From a checkpoint of a small masked image model.
Model: encoder arch vit, encoder norm layernorm, encoder activation gelu_tanh, encoder patch size [4, 4], encoder layers 8, encoder width 160, decoder width 192, decoder layers 2.
Training: adamw at rate 0.0022, 39300 steps.
Data: trained on views of escape-time and Newton fractals, 34.7 epochs.
Rows from block 3 of the encoder, named by matrix and row number. Rows with one number belong to one neuron. Each number is 128 + 32 x the weight over the matrix's rms, rounded and kept within 0 to 255. All counts start at 0. Numbers have three digits each.
# fc1: MLP up (encoder.blocks.3.mlp.fc1.weight, 480x160), inputs 0-79
# fc2: MLP down (encoder.blocks.3.mlp.fc2.weight, 160x480, transposed), outputs 0-79
fc1.194:107088166123124130144122147092147120174099147128129135152145129098165088127143145089065100138142133114107131099086153148174104148154145110121122161143132118144135107132102122090116133168153123156177099189150146152135108121128189116153116158
fc2.194:140144094129126140130125157129126068126120165126134138139117122111142128132119124129042133171136185112140117125128108117101156079140121129125119129146129162140124123126134131166111127127164137081057194118114123129126132130125120121164135158
fc1.195:148137124102068150103086180090148075132127101123143091117155131099114112117079149105070111070075178160060079099161096133141082162127091149081137096086172130093090118131070138158114138147170130149169090132102144150149096157105144145255097132
fc2.195:152163162111121134120123107115118119115127121119069198101108123111140125117141127123096200232106170135148162111120118125145148000101118125121119103095129152113129137111110135123087127117137114109057075105119093109114109115125129115047160149
fc1.197:136091164145123149108128149105137114150111116118142117133166128097084111142098161128059113099149178151105112118110121166157082163147161133098074119090132121121120081122062136149104148147138122156184086102131114140115101125134122109200095137
fc2.197:135141131134136106139131128138136100136134120131103175130135134128129135136110141138092128168138151116118120137135137133105140053135140129133138133072131141140136108139140132144131135136137138094079089140135131140134136136133135135121142098
fc1.198:166108122112101162101142152122104073127115168113131138093169118079067105128088157101074086078118205134029116145088131145122102166162099144123131090126125122156119112134082146159098167115140127140137061134123095133137077159156166103222101146
fc2.198:109187206127128058138114122114117127123112046125118216127124113115125121117126112124128185175102131159145142112121105122122119000096108130117121116055132118095120124128114097128145118117137102142111062137122125104121114107125114119050160091
fc1.199:091145145135156077109086086070167108093149181133133175121136157077163132119138127132067114109142162161105172126148125133155125161177136107116102141122121196140118089150068122092187131185157056163134074157169128142119087166117128066160094173
fc2.199:147143116124117143114123168132135117126127196118079111125140123127143129129077125127074119087134171149135103121135139137130141134140127122139123136132124159153152184120133119199134135122172142103156172122143101144123143134131135121189129105
fc1.200:128098144129089133111102192097107094149104123142140098115169159108062095120092152130063102077126169143076113109152116115118089164147104153079126102090164114107131123137065146190101150134143119160167058107121108131130104130159136120218095152
fc2.200:171157191123129125124135103130129110129120104130086173127123134129139116129103129128097164185129139139129174123124132138126143004126131129130132119066129131126127201133124132129122131126139133086098044134127122129126129129131132132075143092
fc1.201:151106127114078140120138182123120086143116120122129100099165138113076094123095153150065095085115178139074109111137111130115115155136095142097119111091147122128139114143058131186108148136136130160152054110107100136140107129158153123191096147
fc2.201:182151178118121143124123097123122124122116098122103180119118126124125114121109118123119171180116151129112165112117120126105134017114124122121126110071122121118121178127114126116112125122125119098098043130115117120116117123119124121081131104
fc1.202:099093162124127118138125129063148110159120132129134146139151126082166075136135147067066103132135140124101135112102152167172094150155137108130098153130140127143128114139106126084117121160151103163185099189145135151135107129124183119150119158
fc2.202:121139103136134118138133151138133083135131163130126149137130129120136136137116132138057132155145171129138102133136124124096148078146130137134131138139138161149132134136141138170116130136168146078073188130125131141134141133134130132139136164
fc1.203:108106165123123142129121124066146113135153118126135125146171120084122077149123138065064094117134163134081142128116137185171084156145141122145072121108149121138113119122084135101128115140144095158179097154128112141133109147112136084162108146
fc2.203:120138122141144111153142140147148109152142143142095128142145139135134143143118148149060136151150160120139106148145144140107148057145143142146146146110144146149146143142150139163143144147136150086093142148145138149142149145143145144117147136
fc1.204:159113107107106161092163171128102089123121130111123117079147154114058099144093147141082091065133192133114102120116115117118138150144139169131142112107116139138129133113086147169088152165112119153120059105084097141145103126133177113177093155
fc2.204:183179163133133123133124138126131096135114063134112177135125130132076130135105114136156155176113143138143146124138109117096091027117121150128125132058137085119122115132122132092117131131091115137099028141129100114131125137129132124064145045
fc1.205:179131114113113151137140162126119089144126117110136118133158127131076106138099143138072090087113230146061128127139101139116124144140137140094117102123153141149135109131071134183129139136137123143142053104076127129141080145123148100183093141
fc2.205:167145165115115109120115091118117085116113083113112180112113116120099111115089113118145152173110135125091152114117119113111099035112118116109119112067116118113119159115115112101118114120113112108100045132114110113117109119118111116082144065
fc1.206:119107166125125144129121125081147110142152114123131125146165116083117085151110147069065097123131166133094134130117143188171084157148145115144074123096143123140115116124082133101123119136135102160176095140124110141133105135121134090169109135
fc2.206:122137115136138113143134146141142108146137146135092138138139133129125137139124143144060136149145157127130109142139138132107148056142138138140140140102137143145140131138144133162140139141139145096091134141138138142136143139139139138127143136
fc1.207:100101161125133118137130127064147107144127125130137152126157127085158071144126146065067111127135140134100131109116159152171092148152128112138099157127121126142131110138104128089123111158151107162187101196143132146132104138115179129153121154
fc2.207:121135109128127121137130152134131087131131166129119173128132126123140132131108131133064128139144165136136111129134130123101146085145130127128132137152133162149131138130136139169117127134158144071081184126124126141130140129133127126130130158
fc1.208:181128110114113156137140161121120088148129117110135116126152124128073107141101147136072095085117225143055127131131098143119128146143129135100111103123152144147134106128071135186128135140134125146144056106071125128137075144123148097184093139
fc2.208:160152160118118105124116091119118086119115082115119185114113116124097111117083114119147149165110136122094142116119121117109098042112117117110121114070119114114121156117118116100115116121112113114097043137118107114119111120117114116097141068
fc1.209:172126121106106134143135164143125090139132124108136118129164123128082103124107137160072091095116219140086133122142114148134127147132142152106121116124151142150148101122057126176132142138139124144136055119092108128147094136121147089177095143
fc2.209:174122170111111111116113102114114095112110097111091174113107114119092115115099106116145152177106134122090157110115123108116099045110119113110112111065112119109115151112108107094112109121108107113116057122113105109113110119116109113069134075
fc1.210:215108113134215143184159179145138036116123019092080102089122097112102154181090143141223208255156030153207144115190099201227126022091158109151036097001109072090156220151253101158079132062076073014125176109073083170119119113168076187131209020
fc2.210:126134145133133146132132162129131142131131148133139133133132132130165131130146132131098135134129123150127140130130130133154158147126132132129133130136131174130131117132129132155130133129157130156144121130132130128133127131133133131156131144
fc1.211:133091161145114148114125149106139111150104115118152116128152124103080108143098150131061110091141188151099104113100121163144078159149147128095086118093135116122121088128063140155102151150144123149181087107122129141115101126129126114215091142
fc2.211:136138132129132102135126118133133095132127121128108183125131131126129131133115137133093136166135144119108123134131132131112140047132136122130134129077128138135133110135137127140132131134130135093077089136131132135131133134131131133117146097
fc1.212:133105164134124148123126134095140113147132115121139123141165118088104095148103150089061104114140175143098126121115146176160080162146151115125078123091134121129116099125071132120114130134136114160182089119127112139129104132127127101187100135
fc2.212:135134119135137111141133134138139110143132134133094152134136131127127135137128141141071129156140154121126114139136135129100144059140137133136138137092132142140137122138141132155139136137136140099082109139135136139135140137137136135132134123
fc1.213:100106168122128130121119122060146111133156116127127132141171120079131075149119147058066096122134159128082147136124136189173088157147139124147070123108146127141119121124089136092126110143139091160178098159129108140135107142112145085158113146
fc2.213:120141121136140111148138151145146106149141150140089136137143136135129142142111144147057130144148155128136110146143141136109147061144139140144143144114141149149143140142148135165140141146135149083098154143141135148138148143142142141114142138
fc1.214:129089156144121153113130163112136106148100115118144112133155134096073105137106151144062108083144180152103107112118114149143078165146154136099084115097140120127129097128063143167101155155144114153178082103117120143116093129136123112214095140
fc2.214:143145139130134098133127118134133085131130114128099187128132132127129130134112137135104139174135142120111136133131135131115135042129137125130134129072128134136134122136137129134128131133139135099088085140132126135132132133135131134103154088
fc1.215:217097090127220139087177181173126101049162044108109101142117094152043122149098173115208181140147114156152119089183099186107140098112225126138075089067058152067190167152203080192136131068120075096105174064146089182131191149170150219115150114
fc2.215:117143135129129149130128166124128141126128160128155130128127129125169127126153129127092139140122121155122142125125129129173159141119128128125131126149127172125127115126124128157126129126154123153141127127129124123129121129129128128159131146
fc1.216:133104164133120152125126134094140113146133116121140120141168120086100096149102148090060102114140174143097125120114146176159080162147150115126078122090135120130114099125071134119118131135138113160182089118124112138127104135127128099183097136
fc2.216:134133121136138112142135136140141109144134131134097149135138133129130136137127143143071131156142157123124110141137136131102145059141140134138139137090132141141138123139142134155139138139137142102084109141138136141137141138138139137135136124
fc1.217:255133117139237148098160174161125078045158050118087106159121077153044153148079166126250174186149097137176136090186113195139159077093229117118062097058079139084150205159249078162149120076092084064101175080143116170121180163168123203110169089
fc2.217:121139136130130148131130165126129141129130149129147132130128129127168128127155129128094141138126125156125147127127129130164158139123129129126130127139128173128127114127126129158127129128159126154142124127129126125130125129130129129160135146
fc1.218:145114144129108142123117163104129094148118117117143115135161135110072095134102128153066093074126201149071123121133098140121078158137142143090112105112160120132132118135060143184115155144141109146159064114101119130129085138123139106207091136
fc2.218:154139173124129102126126090128127077127121100124091180124128128123133127128112125129113151185129132125105162130125138128123130024124132119124126122075120139131127157129127120119130127132127129091097071135128127127128125126132123133078160080
fc1.219:127107166125116150132115124086145111140147114125130122148159116082112087151105145069065101128127170134097129126113149181169082159152140114150087126095136125145121116122081134101124118136136103158173094138115116141133108133128136091176109133
fc2.219:129136108133135115141133158139138108145133152132095139138135129128119131138127137140056136149140155131127108140137134128109150053140136134137137137102135143144136133137142132163136135137141142100094138137134138140133141138138136135134141139
fc1.220:107091163124123126146122139080149116173104141129131138146141129094166082130139144079065102137139135119104133099090155149173099146154141109124119160140132120146139108135103121088116128166153117157178100189149144154134109124126188115152118155
fc2.220:136143099130129134133129156132128071130123167127132148138121125114141130136117126131045131166139180122137114127129114118103155077142124132128123133143131168142126124130136133168109124129165140077060195123116125133129136131127122123154134161
fc1.221:133128127136140133124056069106085101098130148120133126043104150134126202208146107130171197205177038163165159162171163088145216077063110102115180107165034087109098166142179136059101104080154167102145119076114125094114101147163021078018195024
fc2.221:131135143129130143129127165127127137128129141129126140130128129127167127128143128128094144131131131152128156130129130128148159136130129132128130129121130182128129113130129129163127127127164130148143124129129128127128129130129128130159128150
fc1.222:107098163125131122135122127067150112162125130129138154137149125075164075140132156062067107131134140123097130109101156166171096151155131106126094163129141127143128110140104122088123123158148115163182104196143146147135109129125184122155120155
fc2.222:119135098133132118137133153135132079134129166130124161134131128122130134135120130134058130144144165126136099132133125124100147072143130134131131138141135161146130127132139135170116131133163141080080184127124129140132140129135128131136134161
fc1.223:162146104108088150131153143123109089139119122118132108123148127134083094125089148144069087073121213145059115120138103138116129145129100155093112120124153121145139101134078137200131135112131135151126054102090117118143079144139155113175102143
fc2.223:176140184104101130108100074104103106102107074099113174101100111103104101102090104108141162181091140129081167096099100104110106041094105105098107095079099108093111164100098097087104102105124094109094067118092091098100092108106103097096126066
fc1.224:151093130109066144123158165135131091132098123116137099089159130123081093121103145138068099097117188138073114100115116142130121144144089139102107121094128125141145098142055131183103147130134131155153058115093090135143111127163155131184100144
fc2.224:192142155114118126124118100119119129117116087119103187111111124125101110119103116122126187193108164123114155107115115120109120015107120121117124106065121102106119169119111128100111123119113112093096053129111112116112114124115124117074133098
fc1.225:140120116118169151086053046129084132090131142108140122083123142150102205189168100135160186158146105168146145149170189080077205115101138101091174092166021113102135156145152134097098118075162177157135146030123073107138100152193030112032158081
fc2.225:136140142125125146127121170126124128125128140125124145128124125124168124125146124124090154117129138149133170128127127124154156125130127129122126127128127180128124109127128124167125123125170130135146138126126124124126129128127123126166121152
fc1.226:181157093113093182134137143114095083113134129128122114124134139145054103128107142109068104103094252148046158103157114104094143138109131135094154124110184137154122080115065135196120104121158123152146039095058139125132114168129156112174104153
fc2.226:177170150108106126116119111112107046105103075109110161106097109109098107100059104112154181217099150152093142102107106109112113025105099097098109100046111141098113168101103128106084114112110102093065015109090089111112099107113112105105146068
fc1.227:111104167124127139126123126071148110139152115126129128144170119080125079149117148065066093122134160129089140130120140187172087156145144121142071123104145124140114118123085134094125114141138096160178097150128110142134106140115139087162111142
fc2.227:120138120137140111147137148144145105150139147138091136139142135133128140143117143147060135148147158128134107145141141134106147059144139139142143144108140146148142136141147136164139142143139147089095141144140136147138146143141142140122142137
fc1.228:180136130108100130107140178125102096148130127116125121120153125134081116128087155156069086091127201150048135126138106130105123151126126144105122089128147159133154110132068139204130136116128130158137047083100116136141068119140155104178093146
fc2.228:169143194113108096111111087109112107111112063105111184112102110108118098105108112112134150168103125135094168107108110104095103044105108114102111109072104107106113158106103101108118105110147104127125035130108107103109103108110105107075148069
fc1.229:159130116127133153129111149147093092164168108115126120088130144136089078149088178155077086090128189160097126175091100078131098134154149137090151097109164137151107113129076131197145097099136155142138043092096169116125083077138150129186110134
fc2.229:170153162112114116110102105109108105111117074110138229111094108098105102114091104117120173148107172138091145111108128111132109079112108109108108116098108110111112127106109122127102115106135108114094091119101084109104108110106118109130132096
fc1.230:122107169125123141126115125082147109142149113124133127149164114084117086153107144065066096124128171135091132129115147187170083157152145112144077122095142124142117118125082134101122119135135103156175095139119115142134106133125137093175108135
fc2.230:123136113133135110142132150139139108144135147133090140135137131128120136138125142141057135149142153127132109140138134130107149052140136136138139139101136142144138131135142129161142138139139144095089138140137136140135141138139137137126144137
fc1.231:122103169123124141126118130076147109143137113126130126146151113082125078145111144062067099131126159131098128117115154182172082155151142113147082129101136122147124120126088132092122114145140100156178098150119123149135107128128153095166114138
fc2.231:122141103132131106141131161138136105142132160132098143135134127126121131136120133138054139155141159133130105137135131125107149053139135133135133137112136147146133140137141133165128132136152145095094151134131135140131141136138134134126140147
fc1.232:124104169123121141127110124070149110140148112126133124148151112083122081151107142057066098129123164130094136127118152181173080155153137110151088124100139121149124123128087135096123113140142099153174100150115124146135111133124148091170115137
fc2.232:120139101132134108141132169140138104144134164133098142135137129128119133138122136140053136148142155133132103140137134129114151046140136136137137139112136147146136139137143132167130134137144145092096156136134135141132142137137136135123145149
fc1.233:104104166124132113143127125066152108152115132129139156125153133091162074137125141075067107132137139137100138095104159141173095143156124107135109166132121129143136108140106126092119120168150106154183099205145135148132099131114183127152122151
fc2.233:130137106127122128129126157130128078124125165124119176121123124115142132129100130128055131138144174143130117122130124120107152080145124124123130134142129171146127133125131136174111121130160143068073197123118122138125138124129120121138134156
fc1.234:093111172123059128179057065107105148150102152125160115095104144156177181165153081115141160182183036167153175179136175039158173091065049102114249114161092074119095135130149155079102111104117181097107109120107148094126084136123045058035177076
fc2.234:149127128129131127132128180136133127133132123132099152132131132130159135134134132134095138098140138136152152136135132130126155127141130133136130134103134183137133104134135133168130131133169143140151123136128135135130143132131129132159127156
fc1.235:167128106112094162130122168125123075147133106117112105110157131117080101133098169149075083066104185152096109120141103140140116152133104150089116106098148124140120120133081134173131135128135142144123070098093134134143103153130139113199110136
fc2.235:181164173109110146109103093113113118113110103111110185113107116107111106116098110114131166185102144137095168106111102112119117024102114122112113102073112123107115144115111116095102110108114105120093060121100097107108106116115111104094142079
fc1.236:104094164124126126146131133076150116168112138129133145140145132089167074134135142074066102134139136124103131100093154153173100147155136106128111165139130125147138109138104122088117123164150113160180100196148137153134105125123188120150120155
fc2.236:130143102134130132135131151134130070131125165128129158136124127117138134135110129134050130152144177128134109128133120120102150080145126133129127136140133168147129124132137137170111128131162143071061193125120129137131138130132123126151136160
fc1.237:156112125131094166144121149109143078154118115127159101113151130119068084111102145137072098092108215136081090122140099133156100142114105153072108122096198093140090080126069131178111133128165135137151075150098154132131125151130136146214112146
fc2.237:147153160111117143124118089108111087108115143111116183106104116114125105110096114110106176228101165128122123106105119120154138020100114099110108098071118146107117157106109121115093113115109108067068075102104091109114102115118128121114142116
fc1.238:130105165125122150130128130085145112145142113123129125143155117084113087146106150076065101127129165133101125122114147182169085158146145113141080126097138121142120114125079134099123119140138104159174096136125118145133104129126138095175110134
fc2.238:129143105132134110140131157138138107143132150132095146139132129127125131136128137142064137155141153129128108139136134126105147052139136134136136137100136146144135130137141135162129134136145142100089131139133136139133140137139135135131143136
fc1.239:127137181149058100190076096085137109157105165145155139118109150142179163157126093129150112224167020127180164170124151101246148085058034121126167133148152047145082168111159163074104107138107158062131098179083168090105083136105072042098193054
fc2.239:129128147135134140133133160135134145134133129136115143132133134134164134134142135134100138122143135149135149135135132134123159140141135133136133134109135181141134113134137135161131133132165141161142116134132134136134138133132133134156130154
fc1.240:170131106113091177149120151114123068131146105119131092117155131134060103118095158134076099082099218148079103123152100139150116138109106155072112110098190105138090093114070136179115110104165142141136066125085144120147127157110134142205109146
fc2.240:157158164106105141112102104100099091096105123101102194096095108098112104102084105105126178223088147131111136096099114107151124007089101095100099093067109145098111146093101112096087107109092095084056054099096083096105092107114120108109136100
fc1.241:120106166128122150128126128084142114142144117123140124146171122085114087148115144075062096115137167139090134120112139180162085157143147119133074124100143120131108108123079130111127127137137103158180093137129112138130107145119132094169104142
fc2.241:129133129140143113147138130142145115147137134139094138139141137132132140140121146147066133156147160119132108144140141136106145064142141138142143142104138142145144131140145134158144143143136145094090122146141139146140145142139141140123141130
fc1.242:105107169122124136127120123068144111137154114125132130143169122081127079149117145062065096120133160130083142131117138185172087156149139121145073124105148125139118121122087135098126113141138094160177097155127107140134108141115140087162112146
fc2.242:121140123138140112147137143145145111148140146139092133137142136133130141141117145147059131147149155128137108145143140136108148064143141141143143144113142148148143138141147132165143142144138149087096147144142137146139148143141141140117144139
fc1.243:161103109107078142149160190137117089140112132116137089085147121119091085125105139150069105091119175134057127110133098137101151145122107122110120121102139133129137099154053124178111136136141137160150057126099100150141112119167171127176108154
fc2.243:195139176116126137133121097121123136120122093123113181120113125134107109117095117128138178192113173119133148112121124124084114052116119113119125112079124115114122200123116129104103124124112117116112030140115108120114116123104124120087110116
fc1.244:100113154128135134141141124087131122144121127128138153125154127094139078136128134080063124111148140136094135105120144141165102156137126121127104154122121121132112104131101126108125119143138114169182096177146125131128104149111162142155118162
fc2.244:131133115135130125139131121133136111135131166136121175136136131134133132128117133138079120148138161125127106135135133131110133103138136135132134135154133157140136130137133140153119132134140138063089156128133124137139136136134133128135123143
fc1.245:129091157144120151114132161106135107151101113119147112134159133094074104140104147140061108082145179152098107114117114154142077163144153135097081113096142115122123094128061144165102153155146116151181079105116121142115097129134125108209095141
fc2.245:139144141129134097134128116133132085131128115127102186127131133125133130133109135134100140176135142117110131133130136131116140045129137123128132129075127138135132124134136129136125130134136135098088083140131125135131132133132130134107151093
fc1.246:140127165136075155166075127094116098099151179133144141137114121204138173189119092120177125224169004116163177156167105152235142091059056109085140117176149062125065183129192140080120084126106160072153128188072204074110140168077085096092176032
fc2.246:129134149129129141130129162129129145129130138129126138130129130130169129129147130130097137133135129156128150129129130128136160144132131129129130130127130180133129113130131129161126128128164133157138121129129127130130130131129130129158130151
fc1.247:158093142124072147162102195105113074145112134137133082085158131112067098111091164132070119095117189145050116103156115114119103154141091144105143087098176131108145098141050128187083157117155119150161067139120091145131116151138133134214101155
fc2.247:127169221109129112114116094113112123108116106117083199119105120123134106111102111119112194208106166152148173107109116124122125023108116114118116100062122134100112216114112125132103112110130114102079012118109095112114107116129121115081141102
fc1.248:131105169136126140118128136098136118156124115118140127135164121093109098144104154098061108107142171149100125118106134172160083159148152115115079126092130123121116090126073130127110142127133116163184089120134109137124099129133126111188102143
fc2.248:132133132135134104141130117138140119143134128133095158130138134126127136134121144140073125156141153125125116139137132129092139073141139131137138135093131142140137112138141129151139136139135140090079106135136138141136141138137136132129131118
fc1.249:105095162124124122147126136075151114171110138129132144142142130091166077132136144074065104135137136123103132100093155151173098146154136107126115164138131124146138108138105122088117126165152116159178100192150143153135106126124187115153120154
fc2.249:132142101130129134133129154133128069130124168126129155137122125115138132135112128132050129157140177127135114127130118118102152078144124133127125134144132169144128125131135134169109124130161141071059196124116126133129137130129122124151135159
fc1.250:159099119110080168119143161149126062160129111120137105108164115133078125109111171160077106099112211137077094097129105145163094135139093147092109124100169121149107087142069126174106158140160143128145090158108119127152157151156149128219114141
fc2.250:166157157097113130119107118101100105095108111108066214108093112104116093110112109106111208216101171136133160101103102108153130000097104106104106090030113131088099176109102117113095095106124100096065043113093095102102097093111114107096141104
fc1.251:162089120107078134139149189140123089145116125115142086078153122112080091132104146149070103096117180132065121111136097138110140140136098130110118117089144130132135101147049124183108144144139144156161054131099105142145119110163166125186108152
fc2.251:203135161114124143129121109121124126121120100123110187118112124131100109117096118125131176188117175113113147112120123123099119037119121116120127111074126104116121191124114134107106123125106119111102024139119111122113117121110123123089117116
fc1.252:101104168122124132125119123058146111130153116127130128140171120081128073149120142059066093120133160132080148132122139185172084157148137125150075120109145125143120124123089138093126107143146090158179100163124111142135108143111147085159112148
fc2.252:118141118139142109150140152147148103151143149142092133140146139137131144144114147149055134145151159129139109147145143139112149057146143142145145146117144151152146145144150137168142143148140152082099160145143135149141151145144144143116145139
fc1.253:103104167123122134129119121058147111133155118127134126142168119081126073150123138059065093121132161132078146133117136186172082156151138121149074119110149122143119124124088138095128111142148090156179101162127110141134110145112143080160111150
fc2.253:113142120142145109153143148149150107153144148143095128142147141137137146146116148151055134147154158124142103149146145142113151055147144145148147148115146152152147146144152137168143144148139155084095157148146138151143152146146145145116150141
fc1.254:139090164141119149115128147099138113153114112119146113132163121094084105147097152117059111099144180153097113113108132173147077160147154121106078115089134115119118090129064135140106143144141120151185090104126119143119102125132125107201092140
fc2.254:136140132134138099142131128138139100140132122134098172130136135129132136138117143140086129167142150120120115140137137132102143053140140127136138135081130140140139114140141133148137136139134140100079088142136133141136140138136138136122143104
fc1.255:082114128141129088145074124114125086146110147125161125066109130145163167200116063109163136176169000168145153181154092139246107071060068124139083127141092063124090180131165140111104112132145148051145103115052172101103095106117113103103226032
fc2.255:129135150132132143133131164132131147132133144133128139131132133132165133133138132134098140136135129148131146134133132133136162145131133134133132132127132179130132116134132134160131133130159134156137115134132132132132134132133133134157123150
fc1.256:166085122096095150082144159132123077141092135098133129081150136130074111132114139126082102084138198152106123106109119139137128146153135158115125102108130136154123127121079157154071151155127108144134049109097087150156103110141160114186090157
fc2.256:171169147120123080119109143116123089120110088120115170129108119124078121126128112128152145180100142127122160115127106097122077024104112133119118118070127087101112114111112115092105118118101102106092056135133100103117115122117117108057135083
fc1.257:179150098106079202135122146126095081120156123124120111115135129156051094135110154114066125104093238157056159124149113110088152141096128126107160127112183135145106081108064133179122096122162125156144041107050151125137123178137158114180101157
fc2.257:176191132120108132116119125116110054110115092113108194106102119117099112112063112119156189209108162149088140111116113115127121012117100102107120107037122144113127149105109145104092127120100110088051012110105102115119108115117115114114148092
fc1.258:094113164120070152166073125122118128107151132122182122151117130188146126184134081102181168226171000141151169189153098108225158070024065100106184124154138045096085185140181131095105105081115158069127127156104182096127120184118098098075229013
fc2.258:135134152128129141129128164127128139128129140129127138129129129128167129128139128129097137121132131152127149129127131129143159139128131128129130128127128181132129113129129129162125129128162130150143122129128128128129129129129129129157126150
fc1.259:128135172152040110197060090091137104170096139148145136084114152135193160153139110119147149225161036138190162171124148074217154070074020124097210125131142066154102149111160159057100114111103147065120093194112155095102069118105042048074193052
fc2.259:133125143136136131136136161138137147138134124139110144135137137136161138137139136136101135123144135144142150139137134135125158133144136137139134136097139180141137112137141138161134137136165145157147113137135137140136141135135136136153133150
fc1.260:177122105116122169147142166125115081146130112111129113113149127121072106145105149134074097079120214140074125128132100144126132144138124128102107107118142141149133108130068133177130130147135127147137060114063123135136081152119148094185099139
fc2.260:163154158117118106122114098119117088118113083116120198115110116126099112118088114119152155168109138126097136114120119116111099046113117113111121114071122114115118144118118121100112117121110112121091045140117106114117113120119114116108138077
fc1.261:178161104125102164123133156099086095120098129136123110125154160114056110120098127112069095093120255137079121090183101101125096141102124170092141104113159124150112095112066160193109131122157118141150038129061134113126092174095128102180098146
fc2.261:164164164083088118100106099097090066092093092089100167084085098096123090087106090098136176231088139131092149087092107096126111031087097076083095089076097144093097169085088113107072096101125091089077054093090083088090089091112096090103143080
fc1.262:080104167122121136115114112071134113132145121124125135138180129082137071142134134062066091116130156123079142127108131185166093158157136128151073136121138133136118120117094138091126113136137085169177096154116101134135111149119148092152108159
fc2.262:112124122144135112153140125145149112152142136141097119140147140136123143141104149148050130140149152118133105145144137139095139071146139145145142144112144135144144147145148134150144143146123149085088165144145141150142149145143140140118139135
fc1.263:149143117112077168113107160109129077136146124136137088113171147119081105107084146146069092075096197147062090107168094127138108152103094174081129106090199113119076105124061145176107119128160136150154063134106142126139110143121134142237103137
fc2.263:163166175103109149111116090108107092110114115108091191095101114108142114107113111111111182216099162128128144101107120121141141000094113105110111091084114157107114170105101126112082115109118105091056045094108087102107099108118119108094152115
fc1.264:170118095117127176140125157144110081153127109109122104100139131121072109148098160146077110075123215140080114138132099134123131145133126136087116103120124144145113110130082131194135127145128140150129079088071144128137057139135139100182103134
fc2.264:168160163115109112121108096111111088115106077107130209106103115116075105112059105112158168159098148146091123108115114109108085059109109116108114110054111100104118118112106116098106114113107102134075050129111093106108105110111112108123133059
fc1.265:131128183142062132183063102086104121142123204138153144153124125199158204159124087131154109208170023128164187170155138112220150118072062120105153129181146065136074169118165159076118101130101165084156099131084180069107116157092068072077149086
fc2.265:129131145130129139129131163130129142130129128131121143131130130130169129130150131130096140128140136156133154131130128128124160146138130129130129130117131182139130109129134130163126129129168136162138119130128128133130135131128129128161134154
fc1.266:143118147119110128120104165106129093147122119108144121135168137116078097130102131159071094082128206148070127126139091138126090158138158153086122106116159131138137118131061138182120162142143111151159067114108109122137083134122141103198089142
fc2.266:158136180124125104127125090128129086126121098125082173122125130123118128129111129128119149177128137122105165127125137125125118024125133124125125124072119128128126163126125117111128127133123126086109066135130127128129126129132121133074158075
fc1.267:149136141125078163108120153101129089146137114137140095109159145122069100113086155149074102077107201149069089121168090123148097151103092166080122115088208106122079101125068148189096122133157137148155057141106146128134116138120136156221106137
fc2.267:162163174096106152116107089100103084105109128099117206091094110103142105104112106101108170223094160132118145096098112112158142017092104093101105086094106159104104168100093122117075105104122101089054057090099083097101094103113113105116150113
fc1.268:155143106107079169127114165124116077137141128130131083109160149112082102110091147154065085080100206147059108107166093117124132152099102165089143106092187113127090099130061126173115121127154141150154063134107137126138107138134142135224101153
fc2.268:175158169099109144120118089109105095103110112107090185097101113105128110102103107112116189210094175137136147096103101116116131012100111106108105089075114142098110180106100122119081114106126101095071028098097084104105096106107122105098129115
fc1.269:117104153133106144128106129098131115149109129123145136143160123113103094139114132087056114100138177139089116102095136156138094163161129109101097131114131124124114093127075129133123148131139116169179088119123127128123109145126138122188086159
fc2.269:149114128131129132138129109133136130135130135132101141129134133127115133130116140135070135161135153117120115135131129132102136075135134125134133130103130127130134135132135128136138133135124132096093122129136132135135134135129132128120128129
fc1.270:117108169124124142126114124076147110140153115124132125151167115083117084153109144063066096122130169134090140131121148187170082158148143113145077121098144123142114118125083136099122117135136101159176096140122113141135107138120134089171110136
fc2.270:119138116135137113144135150140141107146137148136093133136140132129124137140122143143056136148144154127133108143138137132109151051140138137140140140105137143145140135138144130163142139141136145091092139141138135143136143140140139138125143137
fc1.271:103134165143070095197076086099135111167088164140151133080101164124175168153131078126134116193166039148174149178126158075219147087077038127141179131146133054157088154112144163077108113141124163076129095164083149098109075118115066045087183070
fc2.271:130122143136136138136136163140137148138135121138102149134135136137159138138136137136101141114148140140142150140139135136114158135147136136140135139099139182143137110137142139162135136136167147160144112139133138141136145136134134138155131157
fc1.272:144105164130115149124115130098140117141132117123134126145159123089099104148098146085063108115133185141096124123109155165156082171150140112130091129093129125136122099124072138118121129134137119162172092124117118136131107137136129103193094138
fc2.272:138129103129133107136128155133134108137129136127096147134129127128114127131135135133068127154132142125121113134131129125104141053133134126132133131092130138136132112134136131152134129131132134105092122134129133133131134134134132132134138122
fc1.273:098124155133108094161067072101112123147103179132158139059096167135157189172134083139142138185190022164165151179144166078206162089057068118158170119151083054126092160128146160088097099128149168080143098100081137099116087135156051043061191052
fc2.273:131130145130133143131130166133131138132132133133115147132131132132164132133137132133096147125139138148132154134134131132131160137137131135134132133113134182135133112134135134163131131131165138152143119134132133133131138132132131134159128156
fc1.274:198112111103117182163112178150127081147138115117142091114143132149083147131118162158079096077095239140110140101122104135147118130109133123081131116114140134144089087126091144179120125119142148132120052110045141139157127175106113101182124152
fc2.274:131168163117110125101112131107103068101106080111076217097097107119107110111081105111152176169093129128101110110110124100145101028096110111100114109054125138101113122108106112103101105112077098121073053101111105098112102117125111104082160060